{"encoder_arch": "efficientnet_v2", "decoder_activation": "leaky_relu", "decoder_blocks_per_level": 2, "beta2": 0.999, "batch_size": 128}
Rows from block 0 of the decoder, named by matrix and row number. Rows with one number belong to one channel. Each number is 128 + 32 x the weight over its row's rms, rounded and kept within 0 to 255. All counts start at 0. Numbers have three digits each. After the name is the row's rms in percent of the matrix's.
# convs1: 3x3 conv (decoder.mid.0.convs.1.weight, 96x96x3x3), inputs 8-15, a 3x3 kernel for each
# convs2: expand pointwise conv (decoder.mid.0.convs.2.weight, 192x96x1x1, transposed), outputs 64-127
convs1.49 090:073189132056167169064136136094117112129098128106150152147156109143118120106057082143127137138121122121102130157122134166124094099112110120137174191162054150144103152103084119157155125105117151177175095086176126070080
convs2.49 090:097093111140119111110158083155173120148163124159071096103191205111126129112112125160216091156140150075132129150141153157077160151141157134114133157156146114179137112160189161104089113177090149
convs1.50 095:143207156126114080135082127124185121198088150135110145087153067121138062101124103154059136194157162126127116113141098164159106119131183133145149145135103199113118149103117151151107106096113131107172088141126088147125
convs2.50 081:182116137075123136085167102119151063106080135163106070162118135202129121127173147124146136115090120053141098213092182159100106145137185136119121109116119106154149129147161162102158104136119106
convs1.51 080:124103123113140146104142141143110144161116184124102157109149152149160100176091114127123187136145131145109149066088134085155088084104087113123138162173185088124098132174075159176117161133160130122073105060188107078076
convs2.51 077:095104100103119104156095156149145145083119142100136142167134084127157187157079147143099156114100180168177096135188117160142108147146080117125136227076148140107144134201138151135116157103097141
convs1.52 100:144166146118179097132080168111134081085156129163135157129174113135143174118131114133142173162147137094176157151157120145132136164075114075066068162127121101130165128115179149182135139184131115111079132130127142138092
convs2.52 091:175113129131160112138073109084163137062122094119164151129111176080163150179071117106096119155180088094117100152101164080091181128102078129103123133116125142102158139150145173169096073094116112
convs1.53 078:126127150093093101083127125131196087138126157128153077160120122124151144076147178091189162126119191151117101157151175115094114216078123120111121134142144147140182124121153119107128110154102050131129091145085118115048
convs2.53 068:096131111155102104133075165149149084148178116129176139100134083076146125206091114175119115082132096149065147078078129094054113142173173162174202078145169135189114100076060100119090109135175073
convs1.54 099:107096134173132127139108138059114150146092085157092111132122128186122179045126116134101119097084146177099176215106137163119133128093121106118083220113117120150180132091151105070141107105092128128117144149122134126092
convs2.54 099:120120125134147162170085136150145134150176123154100155112085131052185115138166137184078081172175114149160210134095088092103126142060141109117088042134146124108159116114138153109168146086197147
convs1.55 091:077130134124175099132108100139159139134137141133071180062151139096149130079181135135092101120114090136119141133071111157150109113117128106079138210153214134111166102149090114128084147087064115082128098024149156051120
convs2.55 085:111089227135160195149129151110099179121175132128097108153164161163177087116201127136096150126111202071130140176111085104158167165100102178116134164142144146172098135142186153135141158138102067
convs1.56 106:123155191146117140098101139163145100135096105100147145151086036116114052104139041114135121116163093105138130136158156142139151107183153139119161107068094091134132137166147112074115106107131096154086122127069135167210
convs2.56 128:163129083107110148144184146127132149091153105203093162129147133100073112115191120112105162119132138147142144127117094091154167141166093118150116130137120127133132100130120152119167107181077142
convs1.57 104:119102145152134157157184126109060084116141079155113146108168076154123191129152159105093105133162093119141216147111136121099142078136118148136106107153107096109117095166140102068145151111056166137089179132160135107107
convs2.57 094:139118118087176115094114094156140079116115159110133112174102104105169096108094081143058123075105149154165122183188139109138144068133132191107132103072188065112139116117152099163135165111122183
convs1.58 102:101224097099184127138080139136118102137098143108132145146060097099158036143143091177110139147118113128113119095114150072113112119134111091150108115229146163166117129108129136096095108100090143124155110104084031116098
convs2.58 114:132168081180161217092099107092133130087140075142143113108161124121150158147164111143174105113171104123142155069114192141156120088139167110147136080097139080108125156073153102168115130058096113
convs1.59 075:086152151152224157183146163129158164098118083096135120143144087143157053147156092122128173115120102125130154133146136114108117075084172128129179120170101105120142128150125095159099107095096114169148109162135119094112
convs2.59 079:145120098153154149090141096161092130169094093153079093062130192102136087155169103116166129088160044123093107145123093125171099088139119065116154117068132141171116159057131116102127105138077140
convs1.60 088:152125108100096117125119129097112056097090127117113088140090116132198206136094090133120149149068145150118097154154109156098119153089109132076168205214156140168116089094160144129147091144157125143108102086124104106105
convs2.60 090:119140187142107123153157135133161165110178159154116136109123125089100129149162171093069119162141160133201181124166074110136168136126055170150082192181090136116103078147138098164119139163108168
convs1.61 106:077086163163151107136116112138167174213227174156194134144089089166114116093111062113142123168194114124082106133108136117121108149093117126078154120148139123101089128162157143159171122153077125134104141196123159112120
convs2.61 100:138081111168147139096090089177111105153091073103118118108132152145192063055141154069147086081130114130052159099117182155145099156131147107147115099146136125082166162124112134186116118069116152
convs1.62 080:109095145104140085174097134135076169173084102079094190060161127116055111113135121125096118139142130130144148063120096109086121125106118126074152105162186096161107165092084117116109158133101174066164116094041070093104
convs2.62 087:146142116041165139118105093091098114118050147078076068137121135154102088134146135163108147080098141130173101209138205115106116117153135148120118202119175044118114128146160160174092116085126083
convs1.63 086:155134091115166106108112095123121113116160114156078089109107109144130141140120150163125157124123072099105205142163189153168125171150123115081114095147135154162168156150141156108145150080116182164162125147159113158120
convs2.63 094:144114157079093132118147146102154135103128098165111170068102111105161156164103097143131147162159161133102166151115173124136187162131094139136083193156098131089139187119109104134094167153153105
convs1.64 111:131095130159136119175129165133111054145165158081118156077156112111079087155150139156172176169137105127139137148093130111146115124072112149086150150196108112140090084124056133046111146150161146113130153108045130093132
convs2.64 113:095159177118142154100140167150124149113159033068090088158143133078143135144111136161096134122097117136104115177135200114123095134141160107063144149138095049135158142115134137116117161072106112
convs1.65 085:079123129127115110188148172154068133101104118103140067117186178112155165112175127136166115118075117128189212100144122193173130141133091142116124169110155117121126163146108126098116083060102139117130161142130120144071
convs2.65 076:090141131111102155133144131163107147148094115122147114118095124103102218101132128199152126209127102098119125154146192083150133128126137176127108195120102157070107165127135167127146117136151066
convs1.66 103:106160087139070134125153115158163133169123099098139103121139096097094060124101078117122107144120131118169136173188139140172120139091104166162154137107149163144166172089098072152118123102145176166184160141120134133109
convs2.66 114:145099126110071117105171092120172114118102119164115121067115173162135093088074136117148144129107126139166175173126093158091185101118081165138056141098155142103130135174180093168127134144129120
convs1.67 094:097144042147129140123110097106055148057123127106065149081127181058137131137092138102122144139128123148143141176158106093128086110124116127064098181125059123160159140146149153109089157138107114170203089094119076145141
convs2.67 103:138128159095184170148197144142095099085122072127103156103138115106140101099157121143091177124145206107122099092144126052155153082129059155128102123108084082073134094141169129119132176082098166
convs1.68 098:121126099095116172090109114127127117121147117145185089102160134225188179117100126168105142113115213098133100130163123131126112099145063117160174075126150202148131122122084111086139123100104108077093113046201144163118
convs2.68 088:093106108118065079135166127149139155116148142137138125106094107126082115128163179111159137163173067107115149165120173153116103089153103120141151146093146130132118149172112151091109206157144065
convs1.69 096:127113154165189140104114141072177149113110090128136055215122160145180130170110055115173047096085088104173101132090076117097100165123133094144156100157152128101141149090124133149172167175069142139133097125150145171075
convs2.69 093:123101083115151142118098193110167149121153089157122137097085134180132099097144162049126131139190118120138149131127053104171134094120050144134135083090111139077102103198124107160117147066170166
convs1.70 085:100174086108148151137125107118131136091069180088131177094178171120089166057108129149151183127140065134126104119124158114099149186151122084151101182108131093160071094130170184111123115085084130105166068124084148116071
convs2.70 075:101068120125147103106148078095131098124147154145129075150157154115169122148132099163198162059133125145166135166131198066073111118132083145162139187126180151095107144166117176147100086082137065
convs1.71 122:121093150174136124193153101116120117183115149143114157099127140080198143142109123117102134148154099116136117099105093151158101125073139136175154129082161092168140125163102107171094101120112133129080140128133146133105
convs2.71 143:144119119226190131173123158133152068115188075115150095108160126112163112113169098113131123134131164120194140138037117090068121153122181106108131130057163171091137145171101148114116108099116118
convs1.72 099:106104090096141093132119109162227156139135139113060108059144088106063047113092130118135178145102105115186133143073127164163196127158106085090082125153156166169137161123115137102085069115145117047114094128132061084099
convs2.72 118:144143154105061121128166155073069152128118121118190029123120106141105143111131134121120124183113147144134162122059136136107084177109120110089165195159087067120115129120097157111139092181125132
convs1.73 101:121147070117158149096107141135177119101112060125085168132102149134123142174122149089074069203130098134135043116117079111096167123135141134113100129136029142154151150070102100107135184123120121170053131063121082131092
convs2.73 087:162151150123100126107186114137165128119119077113074142119137175152154118115122126178164110103084164080190140096126177153112142187121099198136088126185099146107137160188095144188127079102071179
convs1.74 088:112111115123120134094113151148118129127178121146103144095090139137108120138162231128149103174147115113123158151073183129151155147133089114123060122126146117100148107125060158123146143118133115151156151135100131101113
convs2.74 076:149142087126036076135131139175087122162084063165148136126112123093117120137126171122218108097139126148094162036137106145116127089144149091129159109158155124149130165158083163113082156148144105
convs1.75 089:144152127105148099112058119145119148084143105132132127132061073116085169120151108092100126121119137111117127129129135119113123134187193156101150149124135167148082164157141153137122124135137119135101129089037076156129
convs2.75 081:146138126189081081112135089151147139091129126105146112170157131098119057089098163144161114103065125183182141095114113126148140105127033148164157140115153090073134166144117113146151087112117156
convs1.76 114:147131129094146104134077166149162130137104163120159170113079175150201096142116171114150142141199119083162069169133157141091127075080111111140125086191128115093123097101127096120149111160109156143170112163041106148156
convs2.76 102:092146116134080126157128231108153159104090133129173126151056147142115193100060166123100149185135094149154150077106136150152116134135141141098138126142092136088123126166084118084160121130174142
convs1.77 124:120114125145148130136128142113089144157147113167127160132161126131140101158120077146103167176129167077152145116134087083106097143074131102086148134144145146143163112030210088104118187144142103172206085098130121107113
convs2.77 100:106119089112176149126105102149131174088207098154093086184085125126145093196104086180075096130104116131087129071089222137116097150129109152133127157148131100111108099089171162124134126085130137
convs1.78 094:137075145109159145104108140093146085118150066099091098098151036118215096101201083071128136122126118140178108139188124097165113148141081143089108119121138189135110145097160104084129106115122131122165097096134067137171
convs2.78 091:129081136081122131111172091116091129080083057182053097143126133105204151132125115149129165128086078133109144169105159108123082123097125155138126138178149086088120125196201199151125128134156065
convs1.79 120:077167123107126114100141131128159076109181146128097117157157166125153171143097137127151094148128094136082135120131099108074131070121179115108149139123112063060081103117152106095187192140106113135180088105173155143136
convs2.79 110:099091178118147139121139095100166114123187122140129133109149127110104103167148117066158156119110170067135180187148155133164219104129101133162090147105154127126082149167141122131107110115108131
convs1.80 097:115084155170154134199138121182117140065102094138106154092151064172161158080182015105109098133123171120141125090091132140115099067122088143102157086164119107125118134081088042098121135091067104080133205099148099139118
convs2.80 082:086071133151085142106140129147095097115107130129114016164122125155156144074140119131133121138129147156139130102140125055084142107117193151218162119128128097141114104184190139160094175131129150
convs1.81 102:091096097078126121117149097117131087163082114169165137112121136117125107092135099127183111118179119088088146168148122096126121106145119024092102128190192157091087141133178163076153142118164118079043179140114069123167
convs2.81 100:123085127139048075136095113092097110143144155130182098144109126148085164119072124132098162119118143122111186120116126151114131177128111200059118169139159143115081154216138152194120138110149054
convs1.82 094:151116167122077149092110098100142136077142174109163132102111133094095176146157181154153136092166182078162153090096136136128085088144107118083135128132122125213163120126129129108139171133147135108069110093135123137167
convs2.82 081:155105130161171166153134143125122160119148088128085192053121132140202084176198083118152119132084118137123170114110112128131122151107105112116130143091098106124163148123174217139103129128128170
convs1.83 095:095116161135208064126078128111187124113173079118148159162151110147172115094126105103109081133188089097138117119157154112164125141141103089086128122134092122081128127152132106179117143158136095153198130141114105108127
convs2.83 086:144121151158222098129174166142144131098107126113164141147124167056137143105144155116098144064180062144117148103056099135140140172080081161125151116089091156117119149126132106181072171109076154
convs1.84 085:134150186120130147106170166132141126085065133118114139206160038194114088105121109133120112109100140085124133115174125113161132174100112074116103170114088129083109195127138175117143107112100128121188104088146145161143
convs2.84 084:184128080147171087151123141166122221109197163153111121190160108137119143154131167135082084117146058137177150184078113164126178130073125102125133126182115175114170113128149150128108121101070163
convs1.85 086:081165156040165157118144123160139094108085150161146100143099171149156124140173141168098144136139150173112179100107119134141123085149151104156145148178114138173210107094159092079081167117139111092138116087109144083087
convs2.85 083:085172064176065109180109113135117061129124149092117129138155169129139157184138095163150149125150121164087121121173075110142152130123083151160093143105137107105106147182078180159127146123178102
convs1.86 115:106106083157128132136113127134183085126081138120101109125077156147232057190147118087118160139116189137112108105089082136116125124160131105090081118113169148170104113131093143102094125115138142107103116126127136138129
convs2.86 107:161076097150152133121127182172081113169126111124119161183090113168132142139090137191109085150101145171164152092171065093133151165131130145129102121178128086111135158131196139162112100129105174
convs1.87 117:136075148179124125167184089155158114149085175139074159111140129133114199128122109138140077087143077114110150140079130171095110111081139112147108095089136127109117091180144096163131145105103112142088141148108164137112
convs2.87 137:112123161177123142159127124115067155127112154142101053090105138092126100149140156119141117244138020111086135101166149125105139168111146185121108113116125092073130156112169111124098116144176132
convs1.88 105:114120139109104153120102159139066128115224091123109066115136101109121084101123082102144146138018163059118105115138098132101104090108130111145157099131139130103173144150127106114161095125157137106080099161141154096135
convs2.88 094:174167160105117094126151117061081110083130130150109052151114166189124118109117154120129142137146115187106117162083161128100053111120129159114163129078089127107082212123167155103156127125133115
convs1.89 128:122137165107161109132114159163039117112169103135098082141157103156118148138128158195049178132124105074126114131153076127135124154157121159221112105035100184084116142102147106169124134137134190145156135113094127154121
convs2.89 121:150025129187170156141123143124169108095178126117076165152088084147113118115097102159093135098075152095156148148159091072094212152091145113146095095104105145104128166122181109198143179139114177
convs1.90 099:107165106095110137068125137109171117115101078104115081162154117085165082138116108115149171126112174087106122115118117139145142103210144120043147167150148162161158161110072130059111102056042134132112102135130118150171
convs2.90 112:141064119151116177163148183132134178131072208128141070124121181132140048097183140069146111101077101087126082116106095122056172182140126149102092148115162162091165124172160138134100136102037110
convs1.91 096:109107112087106121122170138148117150142236124069104142102163100176149096071175075107154125148111060088062151110081083098086120115134129123096100163154124069128132123108087117106129131140104075129127117133134137134111
convs2.91 101:098135093096169135076170162110143191103114119156133107200090126151179123150121204093089102135120103191112096137088130122122151113165078111131145168055133156111115151135174177096121177112086141
convs1.92 095:149141161138183071090080098135147132151159124128096184102101060156116137139156103120127094208170174188122159136122119092137115196120128079106103129172088110186121103101086078127110124140068110126062094116132150168138
convs2.92 095:139120151112116108152069119092073105123130064138112108044101119132122118118124106101140162073103107136177137073128135163141133162132104143111160124085095136127129126135167154143166116153075119